{
  "arch": "swin",
  "model": "masked image model",
  "dataset": "histories of elementary cellular automata, time running down",
  "train_examples": 147500,
  "image_size": 48,
  "crop_scale_min": 1,
  "horizontal_flip": false,
  "translate": 0.06,
  "color_jitter": 0.2,
  "method": "simmim",
  "mask_ratio": 0.75,
  "loss": "l1",
  "norm": "layernorm",
  "norm_position": "pre",
  "activation": "squared_relu",
  "mlp_ratio": 4,
  "head_dim": 48,
  "fused_qkv": true,
  "bias": "all",
  "qk_norm": false,
  "parallel_block": true,
  "inner_norm": false,
  "drop_path": 0.15,
  "patch_size": [2, 2],
  "depths": [5, 5, 5],
  "widths": [48, 96, 192],
  "init": "torch_default",
  "residual_init": "none",
  "optimizer": "muon",
  "muon_scale": "original",
  "lr": 0.024,
  "momentum": 0.95,
  "nesterov": true,
  "orthogonalizer": "polar_express",
  "adamw_lr_other_params": 0.0012,
  "grad_clip": 0.5,
  "steps": 5800,
  "batch_size": 64,
  "epochs": 2.5,
  "lr_schedule": "wsd",
  "decay_fraction": 0.4,
  "final_lr_fraction": 0.05,
  "warmup_steps": 170,
  "weight_decay": 0.06,
  "adamw_weight_decay_other_params": 0.01
}
Rows from block 5, named by matrix and row number. Rows with one number belong to one attention dimension. Each number is 500 + 50 x the weight over its row's rms, rounded and kept within 0 to 999. All counts start at 0. Numbers have three digits each. After the name is the row's rms in percent of the matrix's.
# q: window attention query, key and value (stacked) (model.blocks.5.attn.qkv.weight, 288x96, the q third), inputs 48-95
# k: window attention query, key and value (stacked) (model.blocks.5.attn.qkv.weight, 288x96, the k third), inputs 48-95
q.0 082:609532515501527488459528571523480429463365639465535451477463446496476520543442518504487567394403461469428469518541475501462603582513491512543397
q.1 103:462515554510485412372527487614506499542484463587566515554440523557492519564501467533485539511416466420506462570550538493546435528494513425456465
q.2 054:426510429489538488611547441504517540487577454487493463493537523474533476506524474511524411606575474575571538422484454434510456381514468503546547
q.3 094:459590429487554468582510492480506506462512463496546510446446396461581428453600589570561525469439490485472460338493454607493569549507527511515397
q.4 090:502547434452520404452474547605574459484520528566393454461581556499489470499519566631531459493503393500560524518483532545448561441477379566519553
q.5 096:494497506515554520576573459553463514442535549489489465514518586544440540523427511451363521546535526501554608585532406445498442439532469514526564
q.6 128:543534508617496510564334521400452460472567491469432450537553530443505446559522513537482449569518463627464517422493498495530512470571447562503482
q.7 090:564451557507486502339411523474522455496483618547433456490447483444431432545454486560535509514467515474431429506499563506536525538490518488506455
q.8 115:479558496505490527451511494582517457519460429484610553517430423522529571475548545420374570441551526464506488472544422529536476592541580443534396
q.9 084:536459519463463481436559577494510428580507490516513534464464544583495513549479463543495550472452484476444448587528578459476552494518467523517477
q.10 062:447516461569472529463437426532596455496557471528487510482478393431556504500573487484540450465576534502564468376474471531553400547467571544556396
q.11 083:477563454442552464522524469614570523501480485516458510458499385525513442348504551494520506536461493511586557431438461562567486541376494499490519
q.12 133:605408553511489593405499505468491491502439624545422466460507535479418497605417422513513504553560542527461491582529532469470539455477440461514570
q.13 097:511460512446473467482431519471568468471493472609502396484517500449563568500618501604567447397570510497485447465401525459388543449563524481546466
q.14 086:489433544484490456415519455571554490545446372491536549570480450506532486430511496497467466533475508442568546555453543567567424507438542423474466
q.15 116:471533472534502497487422437571552494512557414413493469541531475428525523465553464438543436559603516581532520427453495535567404456506479486520523
q.16 069:498512493545480557605557521432472442422516452503579489570482519471469542522498560474430531491475486476512531608577420426450558503580492564498476
q.17 094:437512491425564492505562498588533461505489514525592433449383486531511541409580564490473590422491542451485444534481424471458518559529585451536463
q.18 084:421554496539543454615469462528481551451555492449513496520579567485520535479515505467555521459527506553535543391453500558505391462530477527480501
q.19 085:413566499501570496571516520500545441441515487522587489529453533499519555428505587482414499426533520437541527503505410512482491534550619559497457
q.20 107:567595431444584460537569507550514414437469543431500464466405462465437442492505592565529485474428457509456497528526413532487577507541445512558466
q.21 092:411515506445441454477523507575624426496466409478525533532477438541537562424561585492514528404510440411522471510433514540464469524516578511511411
q.22 080:512537493493598495466603416608505513504585455500575534508388484417480458449521538482441450519461503484545549495521482551600438478420493420514546
q.23 095:419549482500437474611420509424498497493493402450459495529568500515620556465601483455592490488544524510483423452445474431443492524561552565470459
q.24 079:510449535599446508546513443461454487451478491436513519599528581447504590563466437439587480447419485437529517504521510452471406510555583480457433
q.25 090:505522460477518553470445506461501519523531530463487469451501468412543488461565462465574420495621526587471381371459502491524527486502507463516546
q.26 082:422604409433533383581580479557498499476536415449525478481481434488583470423610564487551523442451463455585516448427480482489507475452489556527478
q.27 088:465507503568484538498549526508486488509544486514497584510488500571452513503420485408425571523445505485542517588598491398567446554453512540482497
q.28 063:472406531459495464512578451521579494422501501500559473523449483463514539442517471520577470406416517412545526495391533446466417482467587467492430
q.29 095:488488527487482556589437467421431537433484554473504511528577541540444533530438486493538509458457475514474498501478495475469518496556502582434607
q.30 115:451524480429479466484570452624561508502463460522566528503450417476526463442539556505498504494462467421584513534527433534555462580421542473463468
q.31 086:500630441494546452622528529531434479449515505483445451470514474491541533457509553467486518482529498502528562498456393469465507468477498584545512
q.32 056:530436509532549534450484474470514482519499525580446503529528509594555510571465408506519512595554553593441475468502540485519442437564465391571500
q.33 104:537590520415496435451496514547477458520388478482566479520388400531570536493572514513502490419479492425470414495467410476528524630551608478503402
q.34 140:558452503534474499460399426475508540535492491490376472510566590514498474573494431506535388619576516588495482504477522460501461458517442463495552
q.35 097:455568488531595509578461408488500516439556457500523474525458456417532429506557494508531468568510516579488565395496431580549471473512497507503496
q.36 078:487461478557541563553594488384432518513542428498571521492535534442538514529500482426500548514525584532489465474553539520452494447520413434516556
q.37 082:499557466483553572544470509543545444478469585530421444434537508419493528537495484488546484504644515580523507497498450491443509446457459564545566
q.38 092:583470552472443505363412456500505466515425572485443504485506498463516509529521418511653474418489471475491423490475533488509502559473520501477469
q.39 065:579487516604516539581503525482461528421509513439531472595554572488463542546419471457397461508489444531513575587553445439500488456563467506490512
q.40 092:401611463449585453562505507550513468484587367547539463505489493466553490409603567484473521479586501542559521522472445473496500453490456555510565
q.41 100:481524465539500438534441496494507485537556369480509527524537533472600490392595534517586426421485472529529518399410577591481454499468496493497490
q.42 068:407420490520479539640516482400539486409502461553521487579548504547516597518473493478465475576553572443493525520478442451400480412603568442489494
q.43 076:452527460513522599588506504493486549471515542444549427517453434449503479438528525432426474574536511564506495445517379460520512535552541485502510
q.44 108:512493494459521514482423498479513545500465573455467438458547450432511476451545439492642464489557513590468426365403535538518523482477480458514534
q.45 083:506448490535493597498551485480508403493479456519582532581408474460525550535509527466456500587515553437470482560580444500494491535591556390497426
q.46 094:436506483513531605612563516517520474466442507517615497490524505480469599446459557426417569471533560480515478539546415478427510528588553456495500
q.47 099:481520488560556528536442444441520467467567434448470458527508466380574421464529498501550392635477498583513566377478492578556433451466440492513466
q.48 113:493507462525443473551419456507439440524458459476430558498568515522515513551508406462439481480399391567447492501403500483577456488486536548580560
q.49 079:557473524518554541535512474453623529496504491411541462502498507523515598506494439476424684499473529480528477612526467488538511465546478478498443
q.50 099:466582451513483572384437502562500489454599530514559438551531562344404463489521497502521482460559472550491520527498541583484520529449542503447634
q.51 083:562552504421520505489487457401506506468545491623534551414426501476497452404438591393500428502529524406422556516526506477420489519560440530578418
q.52 102:421450520409436436581549495518521455490545489492559562434456462513395595435429452559427486574537610478466553468408573550462542477477495482490490
q.53 096:619507450508547428468537477514570522523534528452469429541477524510485467557505523566557509456461564509531542489414459515409488564537449481532457
q.54 113:445472459556420529612508505463437489481475487508601492478443549522392610538499451493451537504407479530561511502468484477540521496505484603581564
q.55 121:484522456510580567601503526473495524470535478573482497381510559470427443502538505474441482478553511503500570518482567491548552410496504502452505
q.56 111:475465472490539476410610520594459446544596587544484441583409481498459498478446478508605480391489611529494513504581554545500589500517581451527550
q.57 113:545459485524459513487660503438512533519506572498522497491479551561472544537523536447517508475407460434559524465506421495407451546495425569467475
q.58 103:510571561500534544530466543467515542605618460507524526492542490432445478479543427435493461446487448479475568495421574558489537566445479603488506
q.59 102:553508510454514507409568526474479456544574482531494515480494541475433549536501570439473512527458523478481509403496453582446507584487353528471482
q.60 080:475462517476519530492603523594472471468535562530406437454490517519506540530547492511517534510543544512563603509515541476344592498516592413431490
q.61 089:532523411533483498468436591558416507526542488508455401650542551493507463567548495586548521576499441543553521414483451506548468491516470397432561
q.62 097:556457450597440509594502516407508416486514478496464553451428511513552560538519530427482549523470541496447486462544409515535476570445502534576556
q.63 119:463579521464498489423533593477528505495460462551603593503572449517423497518544531575370468569599505467571511558419523495498536574403494578488389
q.64 104:524442545467551515506585427524413559545482640490554514564472436563518567464539502593501550474457511414474429468513534494498536495520434507494413
q.65 118:459515460509404471570465527509504366566363457573449554448461468569510510590544443619379519564474505528487443558590502512562489521607489501536491
q.66 105:457497495603537513590452490496512488464519552451558473515468559550523519569554560519514485459421484543479451442608415489477466569565413474483608
q.67 080:562556499540517519392487539380521434499523455507510474473497560444384492528427514433518451519472515428514503465464459490559536570429533601502479
q.68 138:472531496546512550550461473482525489475683577543526420538442511408538513459444569430465446496604551510448519480452548466538473425420466499512520
q.69 108:534560501473490462585481529485502468482448439481566639451563508604468505511511467461464546481452513417526444516425454521542519475454505538489497
q.70 110:501525520421500472541613539543525517549469558523464613439404384584486489456455611490571574461463521468479556588598451501467477493533512408511483
q.71 113:402437513539477507467481522538517538479499519466464481547493529484447508521448544603605556473515618603435549463390516448538476435523526519446536
q.72 111:458584511571459410467525465515571539572507431530496444527564508431476469538492497458594467485590517570421451495437468543506502526583411575526508
q.73 132:497485470531494570544448382519497446523605456445448531515457482407517459495456490513501404557500482626530521509486485463587523397537347479516506
q.74 131:460523553562488558545450501445548462611545440469538514514511506485481483575392504579518514573457456631402462493560457476485462468427557557515523
q.75 094:624514474552511520514526494548465446485523514570521546473472519583541436451483496419472590484507633412495464518493501490514533548476526429531450
q.76 109:521543510506544441416488568550477546477470551538536490499486476500518438417484588441598578498598564490495586529488494536508567546493493414528466
q.77 135:458432476504536567515512502477364534462468548502415453514542590464484485518575538393513440515528471551536551391420455410475468389496530493515533
q.78 101:522488526395528443474532497470558458452411556507510530468532480542503563455489535578467654582582622500484487582548491519523444505436583436501489
q.79 102:497556523502515503524409385458432560581637553417487468535488568427584510506470495522532447509493528494455501534465534471483478442517466531495476
q.80 102:532518493571567498478527551487421512467509547479504514526438488534512470486564570410578484497450553440498496488510521464476588522521447416547450
q.81 107:512475584471585480538512549501580404439391415473552542456504499485551495471562572447446535509559415601492453569412469552562452418470444451461442
q.82 106:513443475452503430591468482543483482502427469495547564520487451588503483464472480599400484538441624483550481520473499566474471546575426484611406
q.83 089:445496528545463523481501542527472473501359394496470582477438487358470455577436430548547479550595436486494452553560576513573590541437540388497468
q.84 098:497514405541497455508499498524467519463498554449352455459520501542514499521572545526516478436504497545567621514383506476368504458568520497474533
q.85 101:577483567546541464533527622500527452596468415515499558475550553515455442499518560449452569459453506576496428484446372538515523558511447504511390
q.86 073:467494490612510436525505516396564489486543515495544484619468516509433534544505523568517437514538582423518479504416547454439508464423450605463397
q.87 106:564552492540487515550438413409528466481623497532545426529490555457646507564464435444479409523496521445427408468523528443528524509539524468526586
q.88 101:528422407484482491548526442510543515349394502525418560538435453592524484506474479518434656543530535452550483548549488483574419506446622420487463
q.89 119:471499468567598535437551484367454469441529411505467528370516502460429484522486561506545494585523524533414463510518447525519479495476470534529491
q.90 120:556466507538517430502539516536568517505391473503519554512593536565502440440494436481476577408515580470535463558487498573544583526536589464587487
q.91 101:504418511424497433473538414611501511458584576413430492502480506439507482490475499583568560475545534541441499495384444557439515543545541469555530
q.92 119:515472481543529483485510532496542508471413389463513487548479491588588504502477478572559493594540558559529542528537560458520532469473579402536505
q.93 096:467546493550547439488501479428573439516630536506514441513568514520554512537499556508531444488539498584429494472547477580481426469478424536458557
q.94 101:527450468503490484427570482515443529401480549495484367602429559448517483522534543500609508448504605524502512379534466551492483530514504495496567
q.95 138:521443509565470544509349472488468502561481506457450530450510507466533515609498497524497408506467471585531478469460428483518478480535446550465478
k.0 092:402430493580482533465526474436497567473573480573457449453441535430486434515585504451520508489574511491547546539438607547507490392491475502464536
k.1 124:421566488412554488605552574525523456466461496550538506435469509497633427495468437405475449527522530515485455391459464600506528496470489479470524
k.2 071:612505526511530445537504520581426423515494437535410605545576555511502549522472505532568464475486464521516470444570521461450489545555413484555474
k.3 103:529462519579496507490471445488432433475543577540471549546577484428438561578496589567630489512548626502447499481495454475537449503514364471467573
k.4 113:492434544469545468530586480502439569504464472423479543508536552424443541501560542545555452537499517576582556503556594541500450484532455491494457
k.5 106:525512526502539512492437581461523460516527383438589544495501551530562529518437457495422490447453459483558464467485551513478549538539618546519541
k.6 149:470517499503526466437552463514477435528508501500456553497577468495472452447500462604535532552447471530561453557609484525499515535451384464568428
k.7 102:392516504491552478483494428405508481501573452522519405460500484400525492500545439429537533577494581595491433462563448551513547446477451546449436
k.8 125:526548555490486487566468533467505508415522528621545497473434505560514492522457510490526513433549471471490527392396472468523513512501589559518544
k.9 103:458470461508524484481658475506556475475438517505468479477461510548606368470478459493516490528504433530497512556433577567425524516432517484514482
k.10 080:590539520475526441484435490495482417493462453614489474471502511488459591580546570524560525489460503547478406438485411454484572541473451486538461
k.11 094:583433592504417552504414555543460480466542485467469456470542557434393567584526616535569466471548557497459532439491528422476472483530518546417529
k.12 128:367531468509514507489516476461526525568492395451512465478420452416573501465504484434389502516436471531542535532570551528535597478467539612548387
k.13 109:477566516543522608503473428473412445536514522423488507474531432456478483467485450560568554496533510509458460543455523460506486488515436508535491
k.14 111:555562540453509495561448483458528562458533550470587452474441459518459525490480486432462519479472534511452518388493452505552497486534567522440608
k.15 135:546577585455501398553455529503425434492529538507452529549512469540449567504457504576482467510471491515490515411536430487514533561519476541573487
k.16 080:531430401546503494480593515497499532541485515547523513529553559533511411433481501566453513468501419446558496560469575473491454519442495421583533
k.17 116:492479553562440623504426515471498440459574499517513466500491549497505490556415492529562504480583528462420489465352492428462468495510572563426533
k.18 100:524537542459508526482431541544498488527513569448485577546520470539488599528525514557478446502516558423534449487529430491524517517563515427504567
k.19 111:573480529486511589428427458443527509464587470512542442513559593528450528540460480519572530471508553507505433507441429419474448495530574494416585
k.20 111:419441587578497481544496470400392469501603491443504539511566544399520440522490506550531470534520569542467538473505544551547454470508436585475510
k.21 110:534494537475497543544465505510529577439549566516495390455474547543443473494495535565581522513587492534471512436367461450509456478488602493454519
k.22 108:531569561483532428600420522439458347494479487460573553504538487507579531558422435425494452490437576508414458429460424558469540516539488558465584
k.23 110:561488459520464553450510472565475540491516601517422484545535470570376461415501577608536533467564424416524518570499534390506413556463491464587443
k.24 099:492569410516588472535467545537556547579440542569524491446442445590517501415554517455361489456551402388526464499497475600563579548491490411549509
k.25 106:521535553530459489513434458527411422510529508520417534579543486510452571520485472518561493477469526506469530545551428391483478496508426578558386
k.26 105:639432479545500473527506478529395445470515559504441566567581569478448524508544544539587461444586552492485502490459586432461388532578408425489588
k.27 112:560455411465492462479579567542615508485411483594509463463498554555574445455523535482432511483493376443520491511455557522436540548432587448534466
k.28 084:551552502518522552517395507484507394523536477483521446474491509503503481503482454460539517488522501535411450472390448500469524479516492493463577
k.29 095:487472464465447519404470584543493570533493502485462497500555542476459524560559514525474483601504605513526469498541453473458495429491554380488503
k.30 141:513450538459495520594467550561460531478476464534525441500473550485447516564539587449525463488574538488472461377454466487551481480502510490461552
k.31 115:584406479539445545471490491458439458503543486453472508549612584465415489484533539578505482434539493474553500565486611427468452519565506491532506
k.32 063:508625526517514521472520517461550485502581485487519530470460448481581535470421452496465478466434502497508573433579507465501569559485554601560505
k.33 126:491490536525441557547470507447400506441614491576476467503517567497420435543507485446601470434613586498500498391477482418531432470504477552480524
k.34 149:503600527480551453501473526550441521544505447465481542510460417510515531464474504462443511473428424478561521476662503498534532543499460592589387
k.35 121:531555548484483479505458502521400414523554486510466614519586497440503580553452505559523457504484607509459422436591419451565473519486399517501537
k.36 100:555545405527512445505594483518507501539446612518484608601481421530547524491465501471421475427426488382493538552516536457483509517496481433609583
k.37 091:516452517507457545451505462525406528532512400486404503547532576423419585531510562556499446459519515497562505549541530377526488503518532561566377
k.38 084:455533481501492459505433474478456526551477484531478423472458468453449542463633546402454477500524557501521530498559468474532533488457460543561373
k.39 075:471529484542529469540494529479537599576480486476552540453496487570503452422475432507395506462513384432564543571504558593536527507496519477548517
k.40 105:605453533466453517494540449500396415488510516436468560600628567498452466464416477587550481479500542476465472532462547356451383561520500495548544
k.41 105:623574514499475493461461445486511489536448657418496538520531413575395548481497497533526483463466543442438540594493430454499450546496479423463561
k.42 077:511535449527563598483463524515548596498575526463570466526468480522468535455392505542453600466480396486515522510497498439552493488549569491529582
k.43 081:526472539583433534499400552546491477468578479633435517551517541520388529562433530557613536478545452496520527463521479385466461506503475545499448
k.44 127:469512574521424525511435472545418484506577525482380521545525474444410575525551498510572469533556571513472538492571463424517471458530429530504449
k.45 108:494527475528518467533514515435542543492566550585570445535446488545500490467374512506435518456459456456505588418499448455554517536477564560543538
k.46 116:486507511533468605466463544543545570458563537552511477512425503531458538546398518557500537480511444432517567506395498423485481459518642540472546
k.47 122:579538526500522386490517479487470396508519525540454574554533448481429550499460533559539501508404491535507511487622478495503530572485359527588515
k.48 093:521534530474504500563576414526497484422506422403547518526547434458481547516458457450557493527532550488448532570528553520520483446527568348521481
k.49 057:448497533442467562506491524445548543516520422589542461522502460549525439430460538501527437496461592442497490583501459495461593436477450550495362
k.50 082:506461480513488465428607452558485432506444531422533520504585604503472445483489514449501517479520439551543456524414496398594458512452505511484513
k.51 069:611531529489458436466556548491543611487506549561504404540472489441495509494464532467573592559514465551487590455546558508580431516514532529588572
k.52 094:517509480521412446584453541524520549527485488550497561564389594466550546409481546433511449520544478516488498485509533527582514540478567554497434
k.53 081:555475485573485409457442466502501489532454467465493422479572521456513509557480554484531567541569481439541470516497398526458504517462543576480433
k.54 085:455525578436507524506520463544565468528477458551459541556552463466523493504474412559501429597523547442522483444454523500501441518551561396540531
k.55 143:524536498537534447473529527513442463518593454533416580512529413508429547507559515502456467466531491432467548452535453460398555521442312523553460
k.56 101:529388571530465429530550403539398511421464546472527493518489516416480482504494540466547486519533490504525390496489548482600484466523636440424600
k.57 095:460510551424468534525469515415606534500550495481584454534532494536514410583488496515544493554549552474447570532474505447491512584577490510496532
k.58 078:504454485460472567398491608531520522482567458479496474552549423526492496431514487547509441425543406425435522464524451469519529452467504559552470
k.59 092:466501505435462482459467468469459448454498582523497504516464601486531475516456608480531384532554453503500578499476453464540570583503493383572550
k.60 070:511505395522546474481496487480511606555528511531478464538576519510459496539484465472529490426522549566598501499516551455499523556601481537486464
k.61 082:581497412594498434491473398517449516541462602526488504470483543510468461563609500474378505435476457499607480503517480532415529619479486434521583
k.62 088:441486623504470474541561489548588479498367466498484572469528509464486520491515525585501444609443483478495494551498471512535427545597513446552523
k.63 092:527469452447449550487476591439542510500515451584465458429457559466559509409486504443427524446479439570498499519547520496582519506534413553615521
k.64 093:455460470478501454506416526543472494546543546440472514436422455426574506480459456473475392513540434543485544466478502493411567558490532518494525
k.65 098:411542498478517491532543499471538474496463541580479506520452497450540461557471492544516481501458584517376541455544543516590481485556522424439459
k.66 081:474543500480485450476505341653473456507458518543457536633541534521487549548511499524536503509476485476530460508415439482509501607582454489524503
k.67 071:472552539484444486554491502400599518564525508551464496445490416471402531502501498531532535585494533522546431547432513575514482435449537436516544
k.68 109:530441489506522422479550497603484503469436466597539520572538524504520572473554568514538468491577499475461519502534452442562545568545501503531457
k.69 090:529628501505448509482470509388563475538499452522526492509494525548473417469579501535431564464517477470349447477553517515567573438539502507506543
k.70 074:552476566467535519500416513473471539536558517459523443481461529402365443495425507470529541507449393588392475508525472526481463463579500566417559
k.71 090:582480457441545373549549532455466533514551494477467512498508515602523450476543508384554523456440599519502510499545512460484487496425513424462452
k.72 085:420377513509518458568586533518520506498416548495547508462546497481557497524516521552540506425429496463577448454580497530553374410480398539462436
k.73 106:410539518545505444533491552542491501500451455595493560519496526554523524498527485555522412484493496465582469498504481595464532460441469424556386
k.74 106:423599601464483438472525507585484520513475428584466527559496444493532517377578532625387524547446575507551486570591459547550492461508457466538472
k.75 077:570462479496487498520504560455376497515494469506540509440479545520461495525541521502416591540451469515340460516513465447540516441480485499449723
k.76 089:544463389496573470424524507605449469539530599434572414491464598528446493474462496486471585460497406558494435476447555447557555493460386502465495
k.77 118:505453489438505541506522499514552406565540453492511506544573478518544485515486505497620515502560547473560605521523505507394489544444405490550346
k.78 071:427372618506426531525506504517470394561538439581510518464536520508561467436491483472477515537470564687522582510473587554468482450496406510479452
k.79 090:487597550536495382465479472500537512498366459492350480493523454555520548476614517529430398505537544490617446471513527519471490539542511460445426
k.80 087:546499471571431522455476451453583511468454600498548580429439491382453409537546525444495469511463476551460478490514504517548519508501637508515521
k.81 106:546459505499594548451526414452496531461473423557583515411520472485534599446541487473362521442494530475453518507524459483556460444455391570562504
k.82 088:548487503585425455539454462401490589468516544551524375527461498433536537551455473407587545499487431554472494527435561545440483534495561517502527
k.83 079:528456410414479493494567499414431487518462521571570601485519463376510512426481475511473510496464606584501505455502533465533509384468514515476381
k.84 090:520548415542556472498504484469478534483441483324499426625569459480420524541515469485613467479551504392508445493471466518524514581610476565414529
k.85 093:533528449380582494420545470453496573430523560515511476429559536418529516477523528538402529464504423487421514491575552537558575484492508456553528
k.86 051:463608542559448541455513500489600496571459492509399413497536470522471429478462603460553484512488477368503452487571413548469474585549523560526423
k.87 081:542558502491417471527550505552518511478405484554504499645503451547506577573531554536490568518445600448484506455477498504503496516488514483584455
k.88 089:512489566508484551520517587445539413598505445463570413506559476582444468475492455488445553608559579554497564507498448518452448518494389570450542
k.89 115:499547455432487438521577481535584518506473440535415479559528520418473419418531622515429481518584497483453471458614482549562515462479427516596479
k.90 089:479402500559523521542475519401451489516478478491560493438578579545525529518388455444528555478487546537440411507382603524459544467440471500374527
k.91 088:473510578571520367457579478524509479547422490376481437438536470495512470486459484471595489509489452517573494564477575523583439569471599418385488
k.92 110:550610551450477472511461478403484577521530503506553434556570548518459539498617559531376522491519515497445541512565440529545586562539462544492524
k.93 071:431496603565511437512563508538474580435479553579564434496510483594502561545481566525524470470466544419545547536469458525486453532465478413555474
k.94 096:473482477542451438466535508560531479457437551448542491496527555474509415508532543543481471577543440553580419442506472501571369539482541520465495
k.95 129:515558494448509473472478453613505550515433502528421466541514474496588519534588519604468494537443614468546557501496445492539544490516504476474436